From a checkpoint of a small segmentation model: 64-pixel images.
Rows from block 9 of a small segmentation model, named by matrix and row number. Rows with one number within an expert belong to one neuron, the router's apart. Each number is 128 + 32 x the weight over its row's rms, rounded and kept within 0 to 255. All counts start at 0. Numbers have three digits each.
Before each expert's rows are labels from the 100 images, of 14848, where the router gives the expert most weight on average: "place" is the part of the image that holds the peak. Only what is clearly more common there than usual is listed. The data: rendered rooms with furniture.
# router: router (model.blocks.9.mlp.router.weight, 16x128, trained with AdamW), inputs 0-63
# up: expert up (model.blocks.9.mlp.up, 16x128x128), inputs 0-63
# down: expert down (model.blocks.9.mlp.down, 16x128x128, transposed), outputs 0-63

# expert 1
place: bottom right; bottom left
router.1:099114077121086127113112101111137119160154120069169140115143178162106140146217146104083137168119114130133159112140157142083138093242159162142140054112156183166198086146106145133097112125124123
up.0:107180079086150121108090104178088132178124140154099145151151089148137108087161103129121153094045112165087160115080124111194119109144132170201108164158137146126119090102122130065092124136152088
down.0:174154203149145048129172109147119154122117163148085142117186137087167149160120150121177109208139163165145158182157068128124141105133168127084138084103146125112210133132148147128111162130084166
up.1:151155136111148123152157147108134121095136122156144092145167133135073087087145135096158093169163105095135116117144174136125133117109111157153103116143183152121111151186109170126144107075119141
down.1:120116123143106125131110132072064116161114161087147202095144131086155146148038211122106109132182110112107116094083088080193124151131142160099069176154132129128227074114126165106075060160152133
up.2:134154086195149095137108148129150128148104126137128142096143115062129194109146144135187108119097154114115104116176174116090123122142122118144151135108113090143126100173169163118110142098124168
down.2:090125142133103106080160133109145141159105128111095160200188140155061077070130090113077188091146109136076060100123173087180075125152118185153097166182112092056133133134082138120134142157150138
up.3:129132144103114181077183154142154130095180146158107134198150097131116086158102157127171099148069152083145132087063095072132149172136119166150104131177128171098103122119139119110136111160157148
down.3:102099152146118108081138138112060116127153116133154092110145125208101093198137156078090140112164138160171184144127118176110127145124078132164146111139097128126103125131145106162122099168188050
up.4:125160079093124131135127103098100115148173104121098186098134142147041130114154133170145140099118074171096096181087152088166177179159121109126124123076138161145143176077170165116131151073079043
down.4:117152054135135109136075188121088125070067149120126094147149153078153160150092130111100070067136146149118132127105148112113137146139098110106069157107150161135143022081143112092073138092122120
up.5:163189134169120120136132108137130110149156194051148166081158111106153146137147075159100138138158142133091168125150126155085117141118177129123138176161121109080164144105176113164107188149194111
down.5:136139121124164141093133140090040124171094108154116120132104145118136127116132188102115159166138154091147109131115074114149086114090154112079110116060080081189142141177118115060172104075090133
up.6:115115154075169131092122163134134110147117120144171083165122094211130136118108129123118132134147074142105099080052142075173126172158057088100095158105136107112108133152114054142140150164168172
down.6:095113141090143124158110114135169113090121072134101142154097109064185162160142171131114143090106142087193167184195137139082131126114114103182161130142140111145138128108126093174084162133153094
up.7:149150148106155146123147127140144113095132115147107114081174143109159139167100125183114075163103160126128145111098104140126153125141169105084120141110131140156221127086136116080125107164147159
down.7:135140108109133151072109136066113095093103188249134149139085097102051089104145153147142147110129138137145132143152080112142098127240108063128169094103123139125080119085157148150093109144120153
up.8:122162104124127159100154152171159137115108135136118148128128113157087078172148122104153187082149158107115086117106123090107134204164142070092135096076060060170113059110143214106097136104053115
down.8:127134109142093121064171142067095141117128137158136132124069096143101128133116133134138147192173157060133045077136112141104098110108000119137131104145156166117087178144193162164151125126127123
up.9:115188118102144130094132154080142073176117154142140075125148211117157141136103177129063102108127109107135104088085170153178140136171145079087143119110158075113116107140119150205062118083106112
down.9:149072132135092140160105165138096157104151159093087160130122090150105136191161079104101107196142161086147116137137137141160065075083141163156127150165129183154128110098119145143119068173133136
up.10:102144159130158156118107071165092120168152162152126132128173122111136077089033106109067149124166140141106186146167159143152109120128096123155170108124136138112154117133078108083135138106120167
down.10:167120126187089128119128177134126178058166150157173140121128149190100151143138079144183117118095063091131129131134111125106057050175169136069098132135100137113167142143118083119134151124156098
up.11:064098195144145125092094084148171066132142122147116134144072167148141092080129103102129139172207140167113097105151092099099042100090154154146112159153133132096145131189080146090122069169139160
down.11:091120150086140105145132137176123159131105192139197188151133128095096128068126165155149174107109060155116121170107073150143161098153096192160112138126123120166193110159157136166067122164056114
up.12:088120100079149158157132129131159144131127117103106086103122166119119109081097144103120140194092102154167204156167041095114117124083147084147140104151153146084145125086179105142133123089109157
down.12:116151163134070168097093133085130105138129094136182081116141179169101108146119137139093082076117181111048087084106140153109120149093141132172128147136141089177135150121137081164121121166125096
up.13:097179090156131134145158062121147098130146138130147172154145165194138106111146115138124044126155066111165146047145134124177130090137149091132068120174135118113161139082130112177128099154052119
down.13:137131143141103108098119084160146131117129129151037115174175086155123160130101142057118145074117195117085175111121129090109185113129114121195117109150150149134126112181172107131068147108134119
up.14:162147186149126102123131127132106111136119163097159105110143160113137162085120221129151081182106110102085179129074138104134100123120052065130139113099126085080102168111142154138084148134126134
down.14:123107118122114093094107143126110138089129118168121075124106090137178129124139092089156123091152157142156105145182113176169103126126121103124138205167145153140166103125119157145087136083130139
up.15:110104120184131144168075133131108127169096161123078082072168092141084104125086142130128171108090097140077086087134135112111063084113155150145114153110137125065176139128181153175102163152178135
down.15:130156059087118130141212154125132044091143174099142159144101193038100167116106117129114105134083178080125169133109116127145114131133167109140127159167118122076104179098150149167158147102130143
up.16:063096127193144152081088155121177149166113142157126088116153168131098113123206105136168169163091123137092151147203178110137135141195139121133143192107186136086155147093120106115158114147100155
down.16:145131110139082102168152119118117155115108140138165175117108106147127135116127126163075066101146097078158129094124145140131131151129023078105131117124076102113072156145200150169091089134169104
up.17:056170108104102070165121127108156102184153099138099106147199136092132136131089153025110089158111119157160138149155105128148115101137062132173115176116117116149161133147165103149126096096160099
down.17:165074149131134165130110083083115148086164150152133134136108133134155139096120164163100105132160119114146135146150155129098131155131169148064168147176122114134089138170157162165151156093148174
up.18:067158086077115175160099047151134095174123163147140138125132147099099093109109085161150093203118134133117140138143169113104041152100100112144110101120174146163096150142107109091098106204174102
down.18:133183140140116084118143093127159116093119071115074112108140186094168152112082146106149154122198135122107163112128172117106120146142154183116126162161106084107119162135075130088121082098125170
up.19:113081125085095086125090154180183148131150077174110167152126161138087114108157079159083111100099112171115175103115183045071159141125071110148129177148120147124109161171132154139119121127200075
down.19:152188163144166173140130154139157176144155095103143152131202088114103068198099116166097135157140122146073034185103092196115126099136144072104183130173080117132107077148082106094132091118076094
up.20:164134119066113122151103165113132143125147113138123075097163143123135191166116135108085123138135132154087109112122084078105084111173169161112099103131159122152101140095088145164141111170134110
down.20:080095180122139116074075066071138133127139145192128143133166161182106101149087155088110109117134132090101123112091135158166108166107085118191100142133136133166109115151171146124143153110125093
up.21:093158083121121117165101128109152160072131112102145161148152168116122137182168126141173109048077117090174127117018157147144132104152060126154067106168165123162136163118173070166119083081158097
down.21:204130120150070128112123242060127143115065104112074119109133140143147120135153146165095106152121127136095122139170143069131140105142111103139098098139134138144151140132100130143133099148114043
up.22:122149135158118113084104082145183114084103160186110143122072161119126091099125045079153163143152115099126117128155105133132134119163132099132170102148091171137135180093123138161172134108159146
down.22:112097138129107126137162171133126141091216183132159089090094174173140171162140148165087110082073162135123143138115178112130122147102104119134124113133155138103106096187157139144134082137097138

# expert 4
place: bottom left
router.4:131191197133117130104134129172100090097126107100126131060124114108166129139104139086154137165075125133190081167144147152135123098097132104115162143148148099154115069097079103108103145157161141
up.0:141168169188116135084127170132143094116113105182099136116140143150166078120147165097108127134100107116131169140115148161150115120099152141101127156148146194083175140086143134103078051102128166
down.0:099138125085165106170135147087106142175115158125169125121129169104142154129108162167085119086124121151123033142136152099117129110152157146122132110177120117082071090111127103111094140181112112
up.1:140148056128118174109165209050105148167134120083092137176168163155105096145128110183104120146085049114095146126064098105133145117128107087094204149178126116132188095160131084165128102134172084
down.1:102121193147095114034097186158149101117074083170156120115104140136131081151128130104197133077113193146177104076190134160104131183125161161137122079106074122187088186167165148156143125122161168
up.2:128098119167100120111131189133157131180118118066106169115083166125159075134179101097137097138110177171132167100180100078090132139098104234122149148104171067119118174159092165090151111150091087
down.2:098163125166155128176149221110106142209069128101166105153128081092093102167115119137093057092081114130115144124111115091152117140176085203137155130118143100194101109090142078121103109155116068
up.3:138105126147155148185089109149114108197115142155121054116107159142175129121071129168137098133078088132060085170116151141101168135090158156087083148145106144136074115080105187173126127102155079
down.3:162156117174130149110076110176175142117125115154145057150122134074086105131164113130148144169169132176131118128060162191089121135116146149097125130173068130165150177112081107056215143130166089
up.4:088119155036094139153064087060077118083118122197130137138100087142151143095077149179150132171123112116114100071109057127125150145121117126129131128158136120146128089161105140163096154161094166
down.4:135152156126183089124136151123129183149109154161089174146137175055147139095162154124064101131172129117186179160104136081095137146142174165125127166102115107202159123119087078150141147059114181
up.5:177109140119123183092087107117105138121085154155111186093127113192168151115128079105055082120168116078143154113148064103141101083088122117146151037121107130156158106161109110102114109108155151
down.5:110117179105138091163127160112155135115167106157155117098147137151121157133139188137191135092087121140174103076087141152139103164169116106089113111077112161121093165147112178075175174146057153
up.6:122065091157112144161135116165147134115110136154121153072160134200128089164120063088115089130056158168130110119100149126114097102137124163077184111114081137123100116157149179154153117124158072
down.6:181188113073103149119143133162081132108127165124118135098097114107131198103132082178169147106089143138119161174096083146114098104137156152150137146154146122140137088084084115085171123096113147
up.7:134172175131115121115174158147119122088185157127198143115156111121145048108161145132098137105115132163123195136086127171136128166178154090093161188109128113167129134172140128123178082131146125
down.7:148145102140125135172072096127133093130127114135092108116182142139113179113088206103146128126143091154116141156113120093043163140044132143109147110128142153084198117122142207110166176169099113
up.8:091170112160134112130103145184130171091103138147112105146106128132176114133143066125108166071119134124138144134134127082145105193097062132134126116125127125058118131125146108173115126106155151
down.8:131095146150114142110134160117175181176150149147078142076110155152138134202127141135114090187135113083106076117139144113088119137135124124124089108141134177178219170130142070153079144152043125
up.9:156186092077104107142131115091142111118083040160172126135174191134079074145134133084096149121084132140171151124129085165141065123139158147103130215163100146087110138093070105184195118083139137
down.9:181121149099159162132121151103152129124151130165151130117126099143162144144156144130141121170148104091112147084072118129053178160133099107136115052105176200110108078073174089069117110150126132
up.10:081151141110085169149110125103172144104140119128114154094162160147154111099100180094123205182113111162093140099152111135159141139133113068070050085115169129168168102127114125157180125124142122
down.10:121078180138095132145103138109054131122081171155123095088144076114090119124092143141085178090130123170112100083093111108203159123153154119091126113162160095077190096143110083075096158130088156
up.11:145147120158095169187093126136143144092141136174142095186152058072164141109098121140166059104093135104110140095115103126128140154167200095131141133181097170096097160100127111134131092138081160
down.11:114156074089090120095169124143115100121104131131132092150084117114140160104085159145134104075129130191123120106126093162192147166128114150140121116170183104085096159089148100117098190175129158
up.12:123155098122166099113143078151103113124147168139159106124111117117120139120173177080123195173124078193125052153096125108172126127141166143140089125135090091207136139141121170138161103092126134
down.12:082080098099105143120091150132089104106143087167130128126084137100157127119080164121099111084144111097126187119128100152082134076153098060036148071137102123069177128122168130152131117154131123
up.13:152144171112129151089125188057161120124073186112060102144140179121067136085112108182085121167106139127144121137171147120195141131061145122101167166097131096091089104061167157128138128132160171
down.13:100090132116061174090107118172127145143187220132157120133119088145150135108119165109206123087159165117158173122098141146104177145070094131109157126134123108088136142082123128177113132126079099
up.14:097166132143123134090152112112095107105151165152096094175076115148087139119110121086118145096196115086118147135093144102142165075135145141085116106164095158129183196065161101131134132081074153
down.14:138158087126101087115101140090085162118182101103182132103118141154138170124148163132159116139139115101182106135122109168137125147133099113164133104094120148116080124136138106120142093137128101
up.15:142137052141134111101139065063168119137119192086163127098125114096124134162086094135109135164126139124175174111147052062127082120121099153102141127112116188055134051117108122127135073170122103
down.15:166126115069149095137078152082163096077127104127110168126097152173149111097157197134168120047133125154077142131055155096156146121127137128163188113125112114140076148137081131149115139135107131
up.16:091141096129139117125138094091140065169145166182148163139132110184049085137166105097116125119098122164050093145085145122109120152137165070176126108137092132119166135168187138080119145105147175
down.16:129122132103073132111158149136113083115195141152165100121110097121162096098169132131070104083098120118171185206075094137116136157079112135159107144091172151137126097111111192117165124125135100
up.17:106116144114161080113111164129115142133144154102090143148159110124136076155127154160179162183129083154130137140126100170121119120048144152168126167119099110123151119108190160151087118105121093
down.17:148131149165098073096143117116138087101100051121066159140108129152125135161101134144127121098120158135088089151144097123146135103104126137175089129118121121142132081148125161107153079166101150
up.18:136191093157118112109129140174169111089115116119118109104145220164110175067139146096150156202151124049112156098166126098115150129120138147125178133123178132139074104049136084186155089084127093
down.18:140129133133172047150127141108101138104094104096073166129095103162147054175118109097144111127110179148130134173064103118135144091170141208149144099144145154139145074060140147091146168155166166
up.19:124145097117116107136145088124089089109089142094175122099133163180193094081096090117096086149121155110114185123126128166077105093105134099092162168060115102134115135081129141113202166117097087
down.19:113129178141139142045111127101114149159142111073120187168086141147081188171163101149197175092084108172161056141105107134193135135151163142171061104135094134168171161127104130164078159071137159
up.20:106139171168132045091115136111078089150144159083146169070168201137122142177081089156165127152124118108146142116120164134129081097107106101099091142103173073081154075144091135137115160154107100
down.20:151082116107150112117178088176115204150118153143109086130098107169137120135113165165095109151127070107078093105141124126111145155099115098058154128161134173159069153104138153109169117168085103
up.21:114171142094071104131125141132145072141112203094153144131078170137090071084155132168072115139080139097172201125121081099118120135116171146183130116099148068162133098146203110156132192156099135
down.21:131089128143128072088186171138153090194111158154169123144202122103173170132061107116131158191157159172046147089083167093155144141076165116133142104100097151178154110074115141074143168137134123
up.22:135118114156182130102180119109122066127139109097130094137176141145137096127207070126149143139135101132185154102138143132142164127155136123093136124078190103088197162125170127046120147113161153
down.22:091087178106130139134077142122144135061113157122099077136068123115119175089111175139124107127134131172131123137090100196139191182141086162122193127166100105111112164114087116124141143098088144

# expert 2
place: top left; top right
router.2:100098158110141121177146149123176156124096157122151101092116140106088109172220160130122187162160129117089094157086124145119152119157134106140115132115115131076129169162058093166147142135141153
up.0:087177148125121145175064083161196156113069140125117122131140136116121099094133117162136078102150132122172141129085138104168160111128088114115120082091094138147078128126123124128112180152109148
down.0:079124100159149112137132139092110118107147195100102148112183133153151124045153228165141097164105166196107164175148106093101148150127133171117149162080137167087157072123076112144148164129147092
up.1:114138144119071142085064119184149124109117109139120098116152141171114078149202195138091129138143111152133149132134152106138125103141156176116104117124151150192156107162111128181138088086093111
down.1:160137106124090136142158166127148093119070134138102128217082119135112094143097046144189120125134157154143168119155115116125127195140103098105236173135105148119097067127129125100100193149093150
up.2:152189102102189080125148175114103136158115135115075098177092157095143134152171114126117152119153166080136130164117088115085112168179193103163185137139139157148130194159128168101039064166139145
down.2:136140104186127130133106085118089081114137182109166098173166162096104143126105166136192119160094164071165167104086124133109148095092114090064126134100144131165192123153073088114115133126099119
up.3:116180142119132167179120129144065174118101159091106078045148149134097210126127124156085152139099075129130150181097116155068128166130156144087138151160171192140130145143173106141146110141079110
down.3:160074137093089138135161101116177165117145131189131128098114118106092093114121153150147138091124207101111094099108143079182112177069120113183115135160151105105103173126104205102132136133162122
up.4:086110179140130132115118113158105159134114192133115130157126119090128111212155086123151098136091111121141184170169071208134121089177147179132112121096153146099148168165126154125116220099099146
down.4:056142114053153061115158068083162113160176106136152124124159121129200143132092175147098146129145172182141140142150096112129162112084138096154146143118143140169098127110110188105144174162111167
up.5:089105113187127069135113183094133113131130138102131086141175108057123095107152114126132110120132081156137141113150067142133152145107103123131111087123152140105145096147101120161189098060148151
down.5:098102116096125126084153123104153079175137143180097141069091111144103156196140115162086184113146146099079114094112100149100145115144152130100130092137123093132125163121075094092128179146091104
up.6:142126117129130210071110181099129153113194056178139140168176092149192109141156159131131140178169088098111208178052107106108158147121126133161165135100149110075188129167111100138095152161095096
down.6:119136070146180104159144148182162199108159116067154103126144140174112155093098165141097163120135100133157151128139143097158115169144186165148152145088101168146096096112068059102149117200167147
up.7:113130143062081105104137118145201133076108160143097107104097083187106126120088159139112198131154159175069106143136078151112083220121148144131163115122139138139115120160130153194103132156166141
down.7:199056186112170136113154129129100126138149091120137118094105115142114196136205072076152125113142116120170121093107211149150123107106142135161138090164155116146170150165153069128148161180122118
up.8:109075076062131099158127128127116090162149200151122143170158119132146167113144079167116136131145120106105187084076124144180139097169137121114144149113158111116107083179114141126139141122086119
down.8:163097149177135109119134137133107092140145086090145101136129117069131082120096132113126082137097106105172174152147057139135149079096134143136142128106117132133121093093101171080097122081111085
up.9:155148115147091096047098135122154118094110079121154065147162104105145121123176034073113153125122141107130130084071100092117138175099178127085131126169106120136141134115117182145118195120082130
down.9:131142119131153157159195123141099084075149073154142174084148066108171134180110051108114126083118109139142167140136139132139102118140112181168095047116137131111146140077203137167127118091142182
up.10:096080138171140167101151125099144132139108112140164164089083139109166118126080172147141111141140154182152146082146183171194081144146100164133182163148174169139150135167153162124138104129115119
down.10:143088168144050121114142074119141132133164170200157107116107166116117114181147114148111162057079191093168209088136101136149127098158140144105113186117141130087094155175102171112112131173163129
up.11:138133162083126172145149091113088139144076105075122113136117148122096192126178096096132095144128131190116048143131162183100094117122174110150133141157175101086106167139074155126191088128197124
down.11:116088167113127065113108121145141140157112162083143100075112124214141113119135182165105144146176099121121084209149075150075125211087112103143155160136091124129133122146157077110157171118129133
up.12:111112137043093116172137097139118093138133130084112131144131132143067124152159132150141066100123138123123141125144107100156101100096113139104132143217165117152104097179079145146158077083106108
down.12:142041097126184128077142113110137072091097141166125171149140102093138079104084117132112206119156139083127130095077137174141131115115142135092072157060137166126189109132127179088116143155173127
up.13:119167114157105101154146176121144151161090115142140143135114145091136131137145168138138083161137124186138107092134103123180088056095135152082129133079093114058107133076127146114084063116164147
down.13:120129117162212084135120081135138074150147118166136138157054094175155116128124114114141105094119156140134114115094095148079167128143143141146157111129140123131153071113146101064067161150105099
up.14:082102182118172131158139136143169115146110138158130138176193122133126132153147160197144098120171095225104103081150104100106164065136108147108174160136154046127112088110129156173113144129120090
down.14:082105088104089086142116109105062081125144172050113093071111108154172105127113118166063075135092128109117163152124120130143109152135178142129135171124150123102125094163090119146210109196146059
up.15:101115180140156118108122091193118096158101162142151129134142119143094196169101090112109133150106116083203166071160144179136098158116125174074106104047150081089137173105108147150151125129093134
down.15:191140120145135197068172142164117125134086146107118048102087155148156056108139158138159080155091126134088113133092145055113159098163173164110151111169127122179097105137142086113116060111187169
up.16:118141162109098110106165120168160098064169189146167127093106079131153151160114164166089149145070104118113103123093112141115105075161149086158071157152176055138159154163056151132106059129160124
down.16:110152114169133185109076137137099194133112103090056116122129150124146101098146080123160108165182113116056126140168124095106128174101135124163202112085086125156126181146132070185114112121063122
up.17:047152131126134165177153134106100082138096082142162133089129124114141127112055155125130106142122115089132086129106107122110101080172148104108178088151169126112160146128139163117127175118092130
down.17:147147170132114084114124137126139109163131133091102146058094139167121127162132115165104101112118073143103189139117143116107141197097154101127134130140056188105102057078152081141143090102179104
up.18:136094147193103186128049104076106119134166158168131163181121145113131059113098128080116179138106154135183099133138187118099157066174173137182146178170161107101120088118098144099116065098140132
down.18:144154090195102183132110114133115146127125090093144094137148110134162129136164168113065148167090178097117148198104168138178123170131145044183140094126133171130129145118121117192144112135117174
up.19:160126084141061137101081134103163152080103147148099159104067092101098096082157118121070189099122125079104098109102165132179123182111129132117136089103116083150078102085104122182062183122116094
down.19:164109153150204101171077122113161080120090158148141174150164121173203134153185078170127119115160176123092092173140085120155145105175183035144094155161096152176110127116149162133102158147091088
up.20:130138087105106145135153122108141150142109154157145138131101120183194144096137202082116075173069129165066094131125145116095103099172094204177104175149147067081158123102174148130111091104087136
down.20:185144127067162154144143063132102166109134143114177145131134156073084118161090126152145105101183078150139073128093127134169125139154145135077084155165119145109143155110159158107191187155153106
up.21:139105158166112180032130142133144161119125134063177107166151129167168180117110158115184145086115135069132109188150151127104107117163148125090160144124136128158112130087180128147158149136082129
down.21:171095120109159120119163146123127147141158124105129129101147141130104122154152125182140061131138156147121107123097117118076138113157179108084085088117138144117115167118115154143099206135122127
up.22:115132102154136102089070140084185132130112095173133117092132096144131212151168112143129136093142162166149162155097098116173137090135158125144151053133078027073113153122106159173078106093166174
down.22:140084137104126132118186066094136107147092114144138114113149112162133068135133144127100144164097151135099135150197125090105077109166104078121136179159159163113156130189107139135126120112080113

# expert 7
place: centre; middle left
router.7:183160087124107121114133152069107131132041101088100138041091081111142137136193118127112124128080112169139108079177179067108132118149093153152173172163169159135165097120089111138090144099110125
up.0:092146189124128170115117198177120098131075124077142115110137150121124175063098180147091131148186163171166085125077138175128147155137089152103146071110088131141130076118123115144114133135125072
down.0:111086083034041154133147117137112157113129160152153181160121144139058120130102168137136130110125119134118058113086129160097133104138134138149069096101118163071140135085093095086155065104135150
up.1:152113067104125180127194161191124101104104109160137101126158164148116133062102102130154144137106084125113090116119103124077152090190069140115122086101143126099104146181096105119151137188115166
down.1:117138152179055105084143139084143216145110180069131088130108165099109073138143130137172140120126084135118163209118130130134104125133122110122163133097102144134158120107151085177106087113071096
up.2:163145099171108136092156073094128176078200176076095102073098129134154111059121156126122150139127143089133202111120099135159138101119145107111098101173085130166165132127098147107114112147158121
down.2:094107107194100156157080141110080146109123082127177109082154077153120146117109121131140097147102130100089142141163170098172147137101135077134088103112156091117056136140136149143112156079125109
up.3:149150174112127087114109088118119147144113140147126109119214120179191113118122114134137170114173206133131130183108157124121116107123124112147144117099206172095176068170098119130130128093138137
down.3:106138073055189112169133154142112159143069162116109177107087138117108158127127187129171066147101104184102122116155126114101134086141176144135142175142151121169115136074114151106117083193140095
up.4:140112136131084157111109096150091121124134072065164129131070154118106174123170172106159123078096145094127137154087120094079126172201173170119082129071070203121096135141155166126129165141097103
down.4:214161171166127127097171141121127093150146150183164134139100194141113086138110081133142098100165121153184149135172167175103120168131127113135176098156097080130097103162089089124099147122129175
up.5:134147144114105140100104104140143114128100212153144161097140167100101089105142113170096092081158062111122117115148115129137103127103105132146068101143132000121154057154149142108156168101156180
down.5:152119146143158158117142178157120150147131082127144138102142085077129090143133137126120156153125191182146097150092116087112115104112106152166188142152137128127138163112162148067152116163134150
up.6:068116163132157188111110127127131069143164067052122106076153106171090129166095094104139154125109093116119170111120155162112137138136146114109093175102180132115177132158083066103125174128110122
down.6:099178130117104109147153138133130207123009121094145130177114171083111120114140150172117095120148111162094125103109139091180146134149065114126112145100110067132077069127158127124158131148178173
up.7:131166080164095077094127126117116157170140108063178153130205142169126071150139131109152167144075175144157110097155141171132155150120086119072115046116094161092118168157073161164113157088075211
down.7:105141118105127198151055149068145097092132119180139115094122094124158181139133145168105153099079105113081089132124094116150115109164099153116118142155129125157110147091098057138112149093135119
up.8:154166165180111115155133127103074108176131089073118145134119127154122110182134099093181170074113161130114153116194127084150097159117107153109080094173181163186126098178183111141171101162145164
down.8:122152174095107128182142137116156108115109115150146119122091090093136132119109134120099136128090165114097168175117111086177088126119153110090122116142106125134092093099126143141124112121120082
up.9:112134098147107133116154127073131117146141152108100180094104179117148033076177135136122157149155078109107220100137155164098163155077144168139140029091166183116089132162046160159121141068122136
down.9:124131127105119101099167116135125093197174094163100119084080157104116164122127124141134164097083073132184108147137109158124149162172145144118107134147077077116152157141140048086153141155138143
up.10:161147142165086069125159129163138102114153106165115140148100158086166112133147092212112163168188092143196133145113064164123172068136118096101093154168145105055132081107116108096126119191169120
down.10:139134128047078147162159150119142088137100074126160152103149088142150103108105096106129119107169117129178124064136138105096134128171093092130121055124091149101090082135097035108084132126182167
up.11:170099171062088078102139129151080087170070136116112105140157091116156116141115130122148112135158157105110131088130089152108124140164108143110151111097124180194094112073090125104102127123098119
down.11:129148185148146164127105121150144155185177118119158142103135128146093154165174167069095142063120099084184080144033130099166126097136143147105099127110162147118160130086108170102190181122115117
up.12:093155123134109138081151077178123098078104100158153150122119144112105127125087180150155162107160102127088077115102146173152119133163114108171133156072135181127129099101130184139144140139141128
down.12:172166174117173121087163168156153079161130088215138126122100137159134095106116137135128124114209151092149075156157110180090078154150093096098119091113094148094159075161123098118172105164117116
up.13:138162139129158077128119098132108118104126127133124193112105109136078124096145125164144178152149176069187080181142160174127158109154094132101156154105125137104120098123134209169118076180113115
down.13:105163096166146109128149129123110132171097130142160112144126135128139133154107096152131115081083121082106131088142144157100150072165079058109140129154184108124041124145099146120168074210074164
up.14:104079222120130179106106160157097086133176070092110114191115093146202095144090078151108122107133120114126155140098187059156148144157122170073088144166092101107175137145109186138179129133099121
down.14:110135113135123102196112139171127087094091162123123141078178103126135126107171083141126146130102128125144124125076123095089220110133099146139152124140191120160141090149131151143138146109152136
up.15:152059131150115203114182117092156154106086139101129143156135149182115137120138129152130150074186075148133161121131119202081114162086140128093128158098134123130103144148200135125138177143098196
down.15:119132087075113141172114064118143144095092143093120128131126143130106052110140136173145084143153128127135117085123133163156145062095141142127151121181162166113101159081151196099135110101131163
up.16:124141173125132185095100159095145099130161105154144099170184175129149126126144161085090125116168076123136128125147158125127058132206171116137107052166140217137151124140153108098177081060164134
down.16:090082051197117099172180185103071186101106129093098133129108132138131155121124135108143116144137127100079105144096116134127118119151037093140176119079231080112146119189105154141115146121139088
up.17:143138096085087114085133122095076130130113135156135169103127145104131181101170081123164083121120064203114135178183115137116091172073154149122134086121188149123151124112103175141108151112099114
down.17:089145128128113136176130141140119186089190149065129171118128137103150141136116091169121130164075144085074115119113154047055208166117091120125148165126183141143064116123114105104173120131200082
up.18:072164102201104125150148126127082134120123152172199143151155167132151142137118103166142164132123121120132105104173151151178155144104082145125100128132145106126131097099133120141130096071179090
down.18:130180122124165184108153160110114124061088071107118118126147159122126097164092195174121123132142151090127137090096150127147073137187156201111101125182107143116058134144127143102105078138102129
up.19:134094123118155152182086169121163116106156138123149137100123179110104105196166116139206098145118111139141124138087184081155098143123109086133122109121119108145174086069111139142161152128119121
down.19:139118128174114157056076075153161139174146142107178090102111179115107193128100067080185124178084163157104098135129110162108123109096134187123107142173131153180103085112075132086173110089106064
up.20:103169175088099071170120081144177071150179133179154137105097112161090132076173187102193138117084066144130125109143150143157143123094142128144087133067064144089117093116083152123164121137104075
down.20:121071088147088143128133150124083167090169158173145101145176131170196118102151102125113098116138096130130127098148133106135169163142163131150145195029148177083123136177099128141103099119142144
up.21:131100069138085126147127101122122109167109142149108084125126139074126158072126130147108135107118079137174140130186153130147162100111143110110118112131137049101102155151125170081197080112149139
down.21:188147117152106113075132052122140137131180127129086092131131186187132136094125093142112088118157162129117132122146166150103082156157124110147163152142109127121101153127186106125113194114142135
up.22:105163130076123152119129140097071098132146146132126105121126112177157064125089103143148122124135100136196152125077122144135097122108172191127215053108059112107154131156140149079153098149065070
down.22:170128090099122111129179156054103147121108114156146132133118101108123145073178133167163143118091153166147130131171086126107102134085123163124105182107136136116148083148163090129172141097114205